{"encoder_norm": "rmsnorm", "encoder_layer_scale_init": 1.0, "encoder_dropout": 0.1, "text_encoder_layers": 8, "text_encoder_norm": "layernorm_no_bias", "text_encoder_norm_position": "pre", "text_encoder_mlp_ratio": 6, "text_encoder_parallel_block": false, "text_encoder_inner_norm": false, "optimizer": "muon", "muon_scale": "original", "magnitude_pruning": 0.7, "steps": 11500, "warmup_steps": 570, "adamw_weight_decay_other_params": 0.05}
Rows from block 3 of the text encoder of a small contrastive image-text model, named by matrix and row number. Rows with one number belong to one neuron. Each number is 500 + 40 x the weight over its row's rms, rounded and kept within 0 to 999. All counts start at 0. Numbers have three digits each. After the name is the row's rms in percent of the matrix's.
After each neuron's rows are labels from the 100 texts, of 14848, where the neuron reaches its highest value: "fires on" is the input token at the peak. Only what is clearly more common there than usual is listed. The data: simulated telescope pictures of galaxies.
# fc1: MLP up (text_encoder.blocks.3.mlp.fc1.weight, 1152x192), inputs 0-95
# fc2: MLP down (text_encoder.blocks.3.mlp.fc2.weight, 192x1152, transposed), outputs 0-95

fc1.757 096:500500500500500500500421398500500500500542500500500500500403454616509500500500500500500500500500500500499500462500478500500500653500500500500500500500500500500500500500500500598506500500500500500500443500500424500500484564493500500405500500521424392500500500397500500499500500500424500556
fc2.757 089:500504500500500500500500500502502500500506500560448500500500500340500632500500590500500500500500500500468500500500674500500500390533500534500500500488404500500485500500500500474500500500500500545444500500500596500500500490500500500599500500500500625500500500500504488500500608500500500500
fires on: "cluster"

fc1.656 178:496566517500500457500468545500476500500531500500500500500500535500500500500557500500500500440500463500500500500500500500599500577488500500500500500500500519500500437500500500335531508570489500431463411456457488450545500500582462500517500677500500515500500431500500500534508511548507489545
fc2.656 212:490500483500500500484560527477461478474487500500500610500551535517473472535479500500500580500500500500454500500525500500500487500405500534500543482500446552500460500497405500417500476500551430500500410448479500500577471500494500500500500559500500486500401448500466591500497500455521500592
fires on: "star"

fc1.758 083:509500500500500500500500396500500500499500500500500276500500500500500500608500500454500500500325466500500500500497536539500557500470500500430500500500500486500573500500500428417500500500500594500425411500500500500500500350500500500500500500550463500424500500500500489467500500500500500500
fc2.758 107:569559500527377500500384369500545500435463500500500500500505500476500406500523500550500500500500546500571507466500500402500500458500500500439500500500513407500410500500500500500540500500500405500500524500454500466377484500500500518518500564500500500459500506500500641469422500500451500500
fires on: "arc"

fc1.735 025:500500500500500500500500500500500500500500500500500500500500548617500500500561500500632461518500500500500500500500500500500500500500500500500500500500410500500500500447500500500500330500312500526500545500500500500500500500500500578500392500625500594500540500500500500500500615489500553500
fc2.735 033:508449500500500500500552500456500500500500500593497500500500500500456598472500500500446671500500500500500620500500500469500500485500541500500415500500555500500500500500500551500500500500500500556500500560500500500500567500500526500500500500500500500500500435500500500500500518500500500500
fires on: "<end>"

fc1.109 112:500500500500500500508500500487430604500570430560500519500491453519384440500457523500442453500500500573500472500463550500674500523500500500500500500351571500518479500500500529500464500500500500467500459500500500500500500511500500534583500500500500430518621500413495500524500500500538500447
fc2.109 130:576500500500500500500500500500402500547469500500500500500500512500610597442500562487494500513500500500500458519510590500500538560521512490521500500500500504528500500500462466468476482500500500500590516471521500500433500500500500414486500539500500560372500500500500500577655522500500500500
fires on: "on"

fc1.711 076:500500500500500500500661500513500500500500500500500500500500595500500571500500500500619500500465407500500500500500500477500500551500570500500500500353500475501500500500500500500500500500500447361500500500454500502500500500500500578500500568500413500500500487500500490500500500500500500500
fc2.711 050:500500500500520500500500500500500500500500500500500500500500500500500500500500500500500500500500500500503500541500500500500421516500500500500500500505519500500500500500500500500500500500500500724404500500500500610500500500500500432500500500500500500500500500500500500500500500500500500500
fires on: "elliptical"

fc1.283 100:500500500500500500500336500500500500500500500500500462500500500500553500500417500500500500500500500544391561602416500500500532553604500500500500475500500500500354500500500551413500500500500511500500518601500500500541500500593471500500500500500452500500500437500500483409500548500500554500
fc2.283 106:514438617488500500520500473389500500517480500500504500500500500500500471500591500448598500500500496500639500401500487500500500535500500500486500500506500500407565564500473500603515500500500470500500527500500500471336486531384500474498500494500571483500500500500500501623500441500479500500
fires on: "bright"

fc1.88 012:500500500527500500649500500500500523500500500500500500500558495500500500500500500500500480500500554500435500470628500500500543500500500500571500458357500500540500500582500500500500500500500500500524500500500443500500455500500500500500500500500500500500607500518500500479429500500465500500
fc2.88 011:500500500500500500500445500500500500500500500500500500500510500500500561500500429500500540500500500500500500500383500500500500576500500500500500393500500639500500500500500500500500607500500500517500500411500500500500500611500545500500500500500500500524530500500472414549436500500500500500
fires on: "spiral"

fc1.749 217:500366500527500445525500457595500588500500500500500509500500455564523461440500500500500417542500562500461526500460500511500485462500500500500500409524500500500500500500500500500500519535500515492429500483572500500500500500515441500509425534500301500536500500500500500500538500499497479500
fc2.749 298:500500487500476447435500465500500602500500525637500555519493500561625500470561436511500500500500505462437525493429500536500591500500380517616500404500441500628492539500500491500500500529500507500475529500500500532534502571447500500427467500420500500500500580574478500478434500500455500500
fires on: "cluster"

fc1.660 151:500500500532500500500592500500415500546500500542500500500500500399500500500500500500561500522500500500500497500500500500500516500500553494500500500500420500500576459500563500468500500500500500500500500500545619500500527500500500500500500500500500511500529500560485500566500500584500500500
fc2.660 085:500500500476500500500493500500500566500500500500500500500500500500500500500500500500500475582500500500500500500500500500500500500500500500500377500500676500500500500500500500500500500500500500500500500500500500500500433500500500519500500500500500500500500498500500500311500504500500500500
fires on: "<end>"

fc1.277 087:500500427378500434561500500500500500585536500500500468500500500462500500319500500500487500500563500500500500500401500500500431500500500467416530500500500500500533493500500500500479564500500500500500500500500500485475500358500500500500500500500490500386500482500500517500500500500500500522
fc2.277 109:509500401553500505586404500500500500530500500542520500446500562500500500500555500500500500500538500500490500500500494557500500500500623500490454500500500500394500530453500500500467543600500422496500500500480500500414500485494500500500500466500500500500464500500500500531625370500439500500
fires on: "lensed"

fc1.297 083:541500500500500500500500500500500500500504420500500292500538500517562500500500576486500522500500500717500500500451451500500500500500500491500500500500500500528500500500500500500500500500500478500500500500500500528500548500500500500500500500541500500500500441500500445500500500500474500420
fc2.297 073:500500500500500500500500500500500500500500544500507558500533611500500500573500305500500500500500500384500500500500500516500500500500500500500500500500500500584368566500458500500500500500500596500500500508500500500500429500500500500500500500500500605500500500500500500500500500500472500500
fires on: "a"

fc1.505 069:500500500475403500500500476559522469500500500500586500500500561563427500500435500500616500490500484540500500500500500593427523500500540500500500500500500500437500500497500500500500500496500500369500574500389500479500500453500500516500500500481500500500500500370610500500396473670500500459
fc2.505 042:500500500500538399500468518500474500500500488500500500500417500500500500500614500500500500500500500496500500603500500500500500500500500500500500483500500538500500500500500535500500500500500500500500500500500500599500552500500500437500500500500589500500500388500500500500500500500500500500
fires on: "<end>"

fc1.235 073:500417349468500500500465500500500500500500527500516500500500444472500500430500500500500535500480643500500500500500500500393463500500555468500500615500500447500500500500562500579500500323500500500500509500490500500500500500520561541500500684500500500500454497500598500500567500500476500500
fc2.235 045:500500592500500400430500500445500500500500500479500500500579476500500500500500500500500496500500274500500500500500444500500578500500566549500500449500500500500500500500500465407500500679500480500500500550500500500500500500576422500500475391480541500516500500500500500500500415500500500500
fires on: "many"

fc1.107 149:500500500500500500500500500500500500500500500500417500500500500500500500500500500500500491539500500500500500500500484500500500617533531536500500500500500500500500531542433449482500551547500518500578500500500365360500500579500520500500500512500392500493500500500500500500500500500500500500
fc2.107 189:476519500566384500500500476393566500524500500500438504435500500500500412548510520449534546493500500500598500442554500388500534500500500500402500566500501500500465500500499500500508437500500354500500500570500500497364500500500500514570500500500531500528500500500449587500500528500412500500
fires on: "arc"

fc1.242 018:500500500467500439500500500500500500500500506500453500500456500500500482500500500500622500500500500417500500500500500500504500500500500452501468361500500600703500500500500500500455500500500500500500500443500595500561371500500500500500500500500500500500465490500500500500586503500470500500
fc2.242 014:500500546500500500500500500500500500500500503500500500500500441500360500500500506500500500500473500500450545598500446550500500500500500500438500500468546500339500500500500500500500500426500516500500500500500500500500500500500500500500649500500500500500500500500533500500409542500500500500
fires on: "cluster"

fc1.437 123:500471500500500500500555500420500500500500500500485500500500500395500500500500419500516500527500500497474500500500486500500500478444500617500500500500500496500469490387500500447560500500500510500500385564500436500500500500500500500500391500613500550516500500500500378500500530500500500500
fc2.437 078:500500500493500500477500500500500500514500500500500500364500500500475447500500619500525500500500500505576500500408500500482500500500500500500531500569500500500500500500500539500527500492500500500418671422500500500500554500529500500500500500500500493500500500500500636500524500500500500510
fires on: "bright"

fc1.731 170:500500490478526500500500500560500660405500500532493500542500500500500500426500500500500468500488500486500500500500623542500500504500408500531500383552500544476581500500500500500500500466500587530545500517500500601500519500500445500557528500580500500453500541500500500500500471512500500436
fc2.731 191:496500500554500435500500500522500500500486500525468534500500500556500525523509500573500477533500500500500500547478500453500500500555500574604476500534472500500488477500563500588458500500500508500425500457500459500500563500427500500452500500438374500440415500500466500500373384431483500500
fires on: "galaxy"

fc1.524 039:500447476500404352500500393500500500533500500535500500500500500500500500500500441500500500500500500500500473500500500500569465500486500592500500500500500500500500500500500363500500500500500500500500500500500435500595500500500360407500500500500500500500500500500500500500631500500500500500
fc2.524 035:500500503548552500500500500422500500500500500500500500500500600500497533500509596501500500500500500543500531500411585463500500500621546500441450500500500500500500500500404500500500440487500500500500500567475510500500500496500500500500581500500500615500500500500500500500438559500500500500
fires on: "on"

fc1.262 081:500500636500443500500500500500459500526500500458500500500500500500500500416382500500500500500500500500500500513500500500500500500500465500500500402500520500539501500500603500500500500500335500500500500440500500500500452500500508500481483500500500500483500500500500500533500524454500500555
fc2.262 073:500500500500519493500500404500546455500464500500534500353565500500500570500500500435500500593530461500500500500469488467475500500500500500518488580494500449472500464500424508500500500500673459500500500500500528396500542500561500500555500500500431500569500434500413500500500500500559507500
fires on: "<end>"

fc1.411 137:500500500577500500500500500500453494500513500488518530500500559447415500500500500341500527568435389537500500500500500500500500500500525500500500500575500500500545500500580500500393500474500500461500473554498500500448500500666500536535455500405500485500500500500500576500500500500500500500
fc2.411 097:517500500500500500500500500500500500500500500500500500500500500500500500500500500546500482500480570500500500504500500500500500500500500500500500500500500500500500500637500500500609500500472500500500664500476500500621500500269500500391500500605500500500500500500500432500500513500500500500
fires on: "<end>"

fc1.159 076:500500500500520500500500500500540500500500500500500500500541500517500611500539537500513500416500500500500380500500500500513500500460500500465481500508500500500500500500500500500500500500425494500500500500500500500500449443500472500500500567500516500500605500519500500500500500417500500630
fc2.159 046:500500500500500500500500500500500500500500500500500500500500500500500500440447500500539500500545500580500613500500500500500500376500500500500500500500500500500488500500500500500500500500500500500500500500497500500500500603500500500432500500500500500500500500500500500500500500580500500500
fires on: "lensed"

fc1.151 127:500500437500500606500626524500500500500500500617500500500500500493500514500500500320500500371635500500500464500442595513500500500500500467500500527500483531500557500500500444500440500500393500500463500483500500500476500500500500500500459500500500500480500474500500500500489500500500500500
fc2.151 118:500500484453488432466457467600500500461537598500500500500500524500500500438500500548503500500500500500516500539535500500469443500500464500500500500500500474415500613500505500549500500500500500460500500500500500500500500500541467500583600500435538500500416500509500500500500500502500500500
fires on: "bright"

fc1.684 089:500653500500500500543500505500500500500597500500342500500580500500477463581500500500500500500500500500500500500462423500500500558500500471500516500428500479500500500500557500500458500539455366500489500500554554500500500500500500500587500536500528500500500585500632597500500501518500552500
fc2.684 090:541410500500472500500470500500443500500500471500626420562500536500500500596500537511500500556500500500510593525500468500493592427446577500500421500575500499500500500443500651500500500450551500420527500548463500556500500500497422500419500500371500500502500481464470500382556500443500500500
fires on: "many"

fc1.312 154:401426500461500500308500489524500497500500491500500500528500500500500500500500500503500475500489500500500582500500500500500500500397500500500500483500595589500500500667500540510500500656500519500500651493500479500500500500500500500500500500500500500516406500500500500500500500529500500500
fc2.312 125:581549500500500500670500500462500500500500500500500500500500584500500500500500500539500500500500500500500500500401500411500500500500500500500500500500500398500500500500500500500500500352486569500500392500500500500500500500500500500379500500500500500497569500500500500500500500541500535452
fires on: "a"

fc1.639 140:455500543500413500500391500500521516500541500500500488490541500500500635403408500472500463500517472486500495500502487435500500527500501500500500500500312524500500500452500500500451500500534500500510500552669500500500500500500466500500584547490500500500500500500500500519444500490500500500
fc2.639 149:611454382512500500500500409500560500500516500500500500500533500500500420529496500358500500580532567452501541474567592502500504516412500500421500500526501500500500500500478500452524500500500500500514427500421500481489549562500545613500500500500516467499500470500437641500566500500540596499
fires on: "arc"

fc1.185 041:500500461500500589500518500500500500500500500500500500607550504500508498500500500450503393500545500517500458500500349500496500500460500500500500500500500500537500423500500500500500500500500500500500500500500500500500500500494529500472588500500449572500500500402500500500456500500500500482
fc2.185 036:500500532574463433412500500500500500500500500500500500500500495500500459580548478500500500500528500485500465500500545500500556500513500500500500532500500500500469500500500500500500500500500500500500385500500459500500535685500356500586377500500500500500500500500500500500500500500500498500
fires on: "arc"

fc1.215 153:500491500500500500597383498544500494500348500500500500500387538488500500503500513500521500500555500743500500450500500500500500568500572500470500500383500456500500500500539500500500500500500439500463500500500500500500533500500500500500500500503500500500500503500500516500500500500575500500
fc2.215 159:561549434427500500500375500500500526551500500500536502500407559500500595467500474500442500500447500563428530500500487578500500519500500464475500500555538484500500500500537568485463553500500564521585500443529485511500500577529500429500475500554500468500500500500500500497639455500500500507
fires on: "<end>"

fc1.764 028:500500500500500500500500500500500500500500500441500500500548507443500500500500510377500500500500494500500500400500500500500440500500575500500500500500500500629500500500500500500500500500500500500567500500500500500500500500500500431500500500500500500548500500438488448500500500500500536500
fc2.764 021:500500500500500556441500500500556500500500500452327500452309500500500500500500495500500537500500500380500500565500500500500500500500471500500500500500500500500500500500500500500500436500500500500500500500500500500500500500500500531500500500500500500500500500500500500437500500500551500500
fires on: "star"

fc1.432 019:534500565434511500500500414500589500500521500558410463500500500470607482500621500442500500500500500500541500425500500503500500500500500500500556584500500471596500500437525500609500500513500490420500500500564500450500500449371457500500524500500500500382500500500500500500543500500500500500
fc2.432 020:500500500500581500500500500500430500500500500500500500500425500500483639389500500500500500500500368500500500500500500621500500510500500500500500500500500500382500500500500500500500500500500478505500500361440500500500500505500500433500550500500500500500500500500500500500500382500500500500
fires on: "lensed"

fc1.200 083:562563500500500500500500500500500500500500500500500500500495539500500500500500500500500500493500500483500561500529500500500500647500500500552500500432500500500500500421568500500500513576500500500500500500500500500500484318500500500410500500500438500500500500450500500500500500568500500546
fc2.200 100:463432500500500504500500500500432521500552504500541557536500500449500500510580500500500500500512534405500500500467569500500500416500456500484500495386480562500500500502500534500389500503535596500503500468500500500510577500500550561474500527481500500509500500500567500470555433500500500537
fires on: "a"

fc1.410 162:374515500500509519500420493500456561500500500500500500500452535500500500500500500500503500500498500520477570500500500500500500500500476500500500500513500513503500537500500500479500500500419446500500500500500513443500549500511500515500500491530408440555499500449500458387613675500425548500
fc2.410 094:658500500500429500500500500500500500500500500500500500500500500500500500500500500500500362500500500598635500500500500500500500514500500500500500500528500500500500500506364500500500500500556540500500500500500500500500500500422500500500500500500601500494500500500500500500500500500559595500
fires on: "star"

fc1.409 023:500500500500500500655562525500478500500500500500469388395500500500500500500500500500500500304500500500500500500435500500500500459500500500500500509500500500500500500580500615500500561500564571500573500500500500500500460445500500496500513500500500500500500413369500500500500500500500493500
fc2.409 033:500582500500540500500361500500564500500500429500500500500500500440500500500611500577500500494500407500500533480500439577500500500501500500372500500500531500449500500500500458500500500500500500500500500500500500500354513500500510500500500500500500500500500500500500500500500500500500500445
fires on: "lensed"

fc1.448 111:500544500575590500500509500578500500468500469507500500500435500520450500698500500480500500513500500500399500500507500649502500500500500500500493538500638441468500500500551500500523500500500500610500500500500500572526464508500500510493500500577446500500500500500500500397480500500500486521
fc2.448 068:500500500564500500500500500500543500500500500500500487500500500500500500313500500500500500477500500500500500500479401285500500500500500529500500500500500561500500500448478500427500422315525500340500500500500500500496500500500500500500500500357500514500500500480500500500570500500580500500
fires on: "bright"

fc1.268 133:471500549555500482500500500500500500500500454457402464500500500500477273502502500432500546446516393500464500500594504500500482425500500500500500515466500480461500500475500461500620545466473500500507500500500461500500535500425500541500500500535500478467500444606500500500619500500550500500
fc2.268 119:466500500439579500500500500463559500500510500566576500500585500500521500500483596583500500431500550500500500526458500500500568500500432500500573437500500512567500500601500500500454523570500500500500500500500500500467322444500500500500500500428500500500348500500500458507500500500500449500
fires on: "star"

fc1.725 056:500284505500500500500500500500500500500500500500382500531500500500500500500500500500500500500615494453500500500500500500500500500500460505500500500528500500500500450558584500500500500500500507500469500500500579354500431500500500500485500500500559500500395477500500500500500476626500553500
fc2.725 057:500500500522500500542530500432448500500500500510543500500500500500542501571500500431500500424481454651547489483462470500500500500500500500500485485500500500500495511404451500510500591382500500591510500500500500548534500494500443450500583500500400443476548500500529503500500447484500549479
fires on: "near"

fc1.649 111:500456500394500500500500500500512558474500500507500500373500631500500500500450500500500500519500500500401611500500500419521500360500616500500500500534500500500507500500500500500500500482500511500500500500445500500500594497500520500500500500500471583500500506500533443500500500500588500500
fc2.649 096:500500516500592434500500500500656500500545500505500500500500500500532500500500500500424461500534500500576500500500500500500500498500412500500500500536500491500566500500500627475500500557500500500500572500553500500500404505500500500500500500500500500500500500583500534500500582500500500538
fires on: "-"

fc1.276 067:500500500500500516500500484500500500468545500487574378500500500568500539500500500500500500500500599500500500500593500465497500496500643500410500587534500500500500500434500539500500550362500477511576500394500500500500661500575500500498442500500501500500464500482500344502500525500500500500
fc2.276 041:500500500478500500524500500500500500639549500500393595500500500500527500500500500500500500500500372500500573428453544500500500500500500500577500500500423500500500500500359500460500500631500500435500500652448524500500500500500500500500500500500500552490500500500500500500500500426500500500
fires on: "-"

fc1.243 164:500386420500500500500500500500500500410500575500396500423502473500500500500500500554500360500516500500504500500512500500500500500500500552500500515500484500500500573500500500500534500446500500500500653484500500488459470573500534500500500591444500500501500500500500500500564500500500500500
fc2.243 082:500573500500500500500500500500569500500500404500621500500500500500500500500500500500500720500500500500500500500500500500500500500510500500500500500500500500500500500500500405500500500565476500619500354500500500500500500500560500500446500500649500508500532500500500543500433500500500500500
fires on: "a"

fc1.616 093:500500500500500485516500500626538500500594500500500500492512500500500500500498500500500520500500500503500500422550500533599500500500500500479500500500500569500500500500500500720500500500500500500500500500500500500500500609500500500500617584668500500434500511500500500500500527500636500500
fc2.616 129:370443500500500576537567481500500537535407500592479366488500464500500500500500521500500500500500500500550500515500445500500500428500548547500500500575539500500500500554500491500542465429500500476500535508465500500500517500500458500500500500500500545603500529500555492517475500500500500478
fires on: "bright"

fc1.202 036:500500500500500500500500500352500500500500500500500332500500500317444500500500500543500500500500473500500500500500500500500486500500464600624500500500500500500500500500584500500481500500500500500500519500500506425500500500500500500500500500500500500500500500500499500500500500500500500500
fc2.202 030:500540534500500479500500500618553500500500500535500734500500500500500500500500500500500500500500572500500436500500500500500500500500500500500385500500500500634500500500500500489500500500500500500500500500500500500500500500500500500500500500500455500500515500500500500500500500500500500500
fires on: "spiral"

fc1.586 019:537500584500500500528500365500604488500500574500500500500555500404500500500500500500500500500500625500500500500477500513500520453500455500500500500500500546661500500500500500500534500500500500500500398500500500410500500500500500506500500553524500517500378500500500500500499500500500490500
fc2.586 017:500500360503394545500500500500500500500466500500500500647616500500500374500500443500500500500500500500609495437500500500500421500500500519500500500500500500322500590500500500500500500500500500500479500500526500500500547500500500500500500500500500500634500500500500500534496507500500500500
fires on: "cluster"

fc1.679 085:500500482500500478500500500500500500500522500500500500500500500500500500500522565500500557500456500500500500500500500500571518500500500500500500500382500500500500500500500500500500500322565500500576611500492500500500500500500500500500500500500500500500500500500500500500500500500500500500
fc2.679 066:500500500500441500500500500500500500500409500500500500500500482500500500500500500500500500500500500500500500500500500500500505500500500500500500500570500500500500500500500500500553603571500500500500355500635500500500567500500500500500500500500500500494500500492500500500500500500489500500
fires on: "star"

fc1.50 092:596500500500500500500500432468500498500398530500500500500500520500500591500449500500500500500500500500500500500500517500373500500500530500500500500500500550500517500584500500500373482551500500500434500493420500500500500564500434500582548500500500500500500512475500494503500533500500500500
fc2.50 081:438500500425500500500500572500500500532615500500500500500500556500500500500553455500500475500477545500500500500500500500584547500500500471473426445500500500546500529500500500550500491296500500546500500621500500500500500385500475500500521516627500580500496500500482485500500500500476500500
fires on: "arc"

fc1.384 049:500500500500526500500500500505500500500500500561500432500500500500500500500500506250500500500500500661500500500500500500500500500500500500500500575500500500500500500500500500500585500500500500500500500500500500500500500500500500500500500500500527403500843500500500500500500500500500500500
fc2.384 031:500500500500500500500500631500495500500500500500500572465500520500500500500515500500529603500500355500500500521500500500500500412500500500500500500500500500500500500500500500500393500500500500500500500500500500500500500500500500500500500500500500500500155620500500500500500500500500500599
fires on: "bright"

fc1.522 218:553500500500423492499534500500500561456500482537500519500430500462442500510500500457500500551546500500326440518510500459553500500504500490500515500500538500500500452543500583500467500484500500500500511500500474440548574500547500500538525530500526500473500500496500500500486484500465500479
fc2.522 128:456500500500521487520500500500500500607500500373505500529646519571500452500500455605500500500500494500681500500481445525480500534500496500500567500500500500500500520500500424506500500500500500500440506500541500500433402500500500500442570353450500500500500500495500500500500500500563442500
fires on: "<end>"

fc1.672 143:500326500490500500500490500470472500500500500496500386500500500401500437500538518500550500500472500431500500500550500500500464494405500468500460398500500500500500500575429370500500543500500500505500559478500459500500500426500500500500496380500500500500449500418487500476500500561586603500
fc2.672 106:500500530485500500561500394598500541455500500500523593500413500596500479381500410475500500500468500500500510500500391500418598539534500482543576500520500462500500500500500500500515500500500500437500500500500500500500500500500500500500500500500500570532500500535500500500500500544384449500
fires on: "cluster"

fc1.142 030:500500500500500500500500589447500488536500500500500500500500500500609500500500586500500500500500361500500500500500500500500500500502500500500500500500500500500500500535562500322452500500500524500500500500553500500552500500500500500478500500500500500500500500500500393500590563500500635500
fc2.142 026:500500433500500500500500500500500500500508530476571542500500500500500424500422421500500500500500500426583618500500394500500500500500500445500500500500528500500500500500500476500500500500500500509500500500500500730500500591446500500500500500500406369452500558500500500500500500500500500500
fires on: "near"

fc1.40 048:500500500500590521458500452500500537500500500500500684500389500500500500576500500500500316500623525500405500500527500500613500500500500500500500500507533500500500500342549500500500500500500500500582500503500535502500500500500500500500500500500500500500500500500500500500479500500500474500
fc2.40 059:500500652500500500500500504491500478500500516500500500503500500584481500500500500500500500500500500500500492500500460500500500500500517500500500500500550500536500538500500500500500532500500500500500522547500500500500500500500476500500500500500500500500500500500500381500454500500558500500
fires on: "-"

fc1.372 079:500566498511500500500500500570500500556500500500560440491500500586500601500500500632500500500500500500500500500500500500500500493627500438574612500422529531500500500500459508500354500506500487373500500500500500392432410500500500500500500500500500500500500500617500500529500500500607500500
fc2.372 105:453500500500501452500500500529500500554500500500558500483467500500500500500500500500528448500500500500473500500581417515500500500500500500376504500500500500454592500444500595476500500500494500500500446500500442500451569500397500500639422479653457401495500500500480500464500474500500460500
fires on: "elliptical"

fc1.81 085:500490594608500500617500500500593547500500500500592500497476500465500500500492459500500500500500500500500500523602408456547500458500457500500500500413500500500500458500500500502652500500500500500500500500546499500500500470534500506500500500500500500500465500500500500500410500500500500417
fc2.81 056:500500500500589500256500500624500500500500500500397500500503500586500500500500500500500500500500500500500500500363500627500500500500500500500589383500500500500500500500500500500406500500500500500553451500500500500500500500500508530500500376500500500500478500586544500500500500500500461500
fires on: "cluster"

fc1.212 151:448500500500500441484444500453500500508500500618500500500500500500500525472506412500500500500599488584500500681507496456500500500500500500433500500500500433500500447500500566500625500500463500500532466500500500484490456492500500488528530486542500500500459571502500500474500466500583500462
fc2.212 148:500481500500500477508500500500500471448387500500500500500455500500500474500462646500500500442500500500500500462500500500526546500500500500500500500500550500500500500500518500500407500500500557493497500431500366528503621500500514500500482500500500500500471500500500500500500588500500500500
fires on: "lensed"

fc1.62 140:500453500500493588565500427565500513503500452500500500500500500500617500500500500500589500500500500500500500500500451500500500500631500483500500500500545500500500570592610474608495500500500538637500500500500500500500455500596484513500500440500500500500597518500500500500500531500523500500
fc2.62 087:500442500500500521500500575500500500500500500500500500500515523500308500500500559500500500500500500500436563500500500500500484500453532500509500500500500500500500458372390500470500500500500500302500500500516500500500556500399496452500500500500500519500500500500500527500500509500500500500
fires on: "bright"

fc1.726 079:500500500500500500496500489511500500448539500500292500500500500500554500500521589500548500500500500500500500500506500500500500500500500428500500500379500500567500500552482572508500500500460509500500509500500500485500363427500463543500500500488500500500500500500500500500557344500568500539
fc2.726 044:500500570500500500500500500500500500500345500500717500500500500529500500500500352500501500500500500500500500500500500500500451500500500559500500486500500500500500502500500500500500500500500500500500500500500500585500675500500500500500500500500500500500500500500500500500500414500395500500
fires on: "lensed"

fc1.681 114:541573500500500500565500500500500500500500500500500500500500566474500450516500500427500444500500500499500596500595492500389500465500500500500500500485553500500566391500500500619647520500500503500426500500500500500500500500500500395500554500558500500500500500436500500490500516500501500562
fc2.681 109:495409402432500500398500500500449560500500500500460500500460500500500500462500500500424500500500500500500500500525608500500610500481500493531510500432448500485452500500500541500368500563505500500520500500500504500472500460494523476500448500436500500506500500500570500500545500449547500457
fires on: "arc"

fc1.27 105:500514500500500516500530500500500572500500500500500500500500500506500461500527500500500500442553646500500500488500500500500567500471637575500500549500500500500500500500373500500500500500434500500514500500500500500500500500500535500500500432481500489370574417500488477548536496500500500500
fc2.27 087:500441500424500500423500500500500500500500507500500633500500500500500500390500500500522500500500400567500611500500500500500500500500430500510633500394486500500500519500664500500503500500540500500500500500483500500500500472500500500500500595430401549500490500500500517502500603500500500500
fires on: "lensed"

fc1.618 093:604500455500500500500500500500500500500465500500500500500589500423500558496500510599524500500500500500500500500500500391557500500500500500396500500500420500500432500480442500500500500457500500608500476499500500471500500500500500500506500500500500547500512500540500500592436521503500432501
fc2.618 087:391500413625500500500452500500500500500555500500500500500500500500500447500500500500488475500497500500478500450500446500500500500500500529500500500544500567466500500578500500472500415500546500450500500500500500500500500500516500500500500539500500520500500500500500500500500490500453643500
fires on: "arc"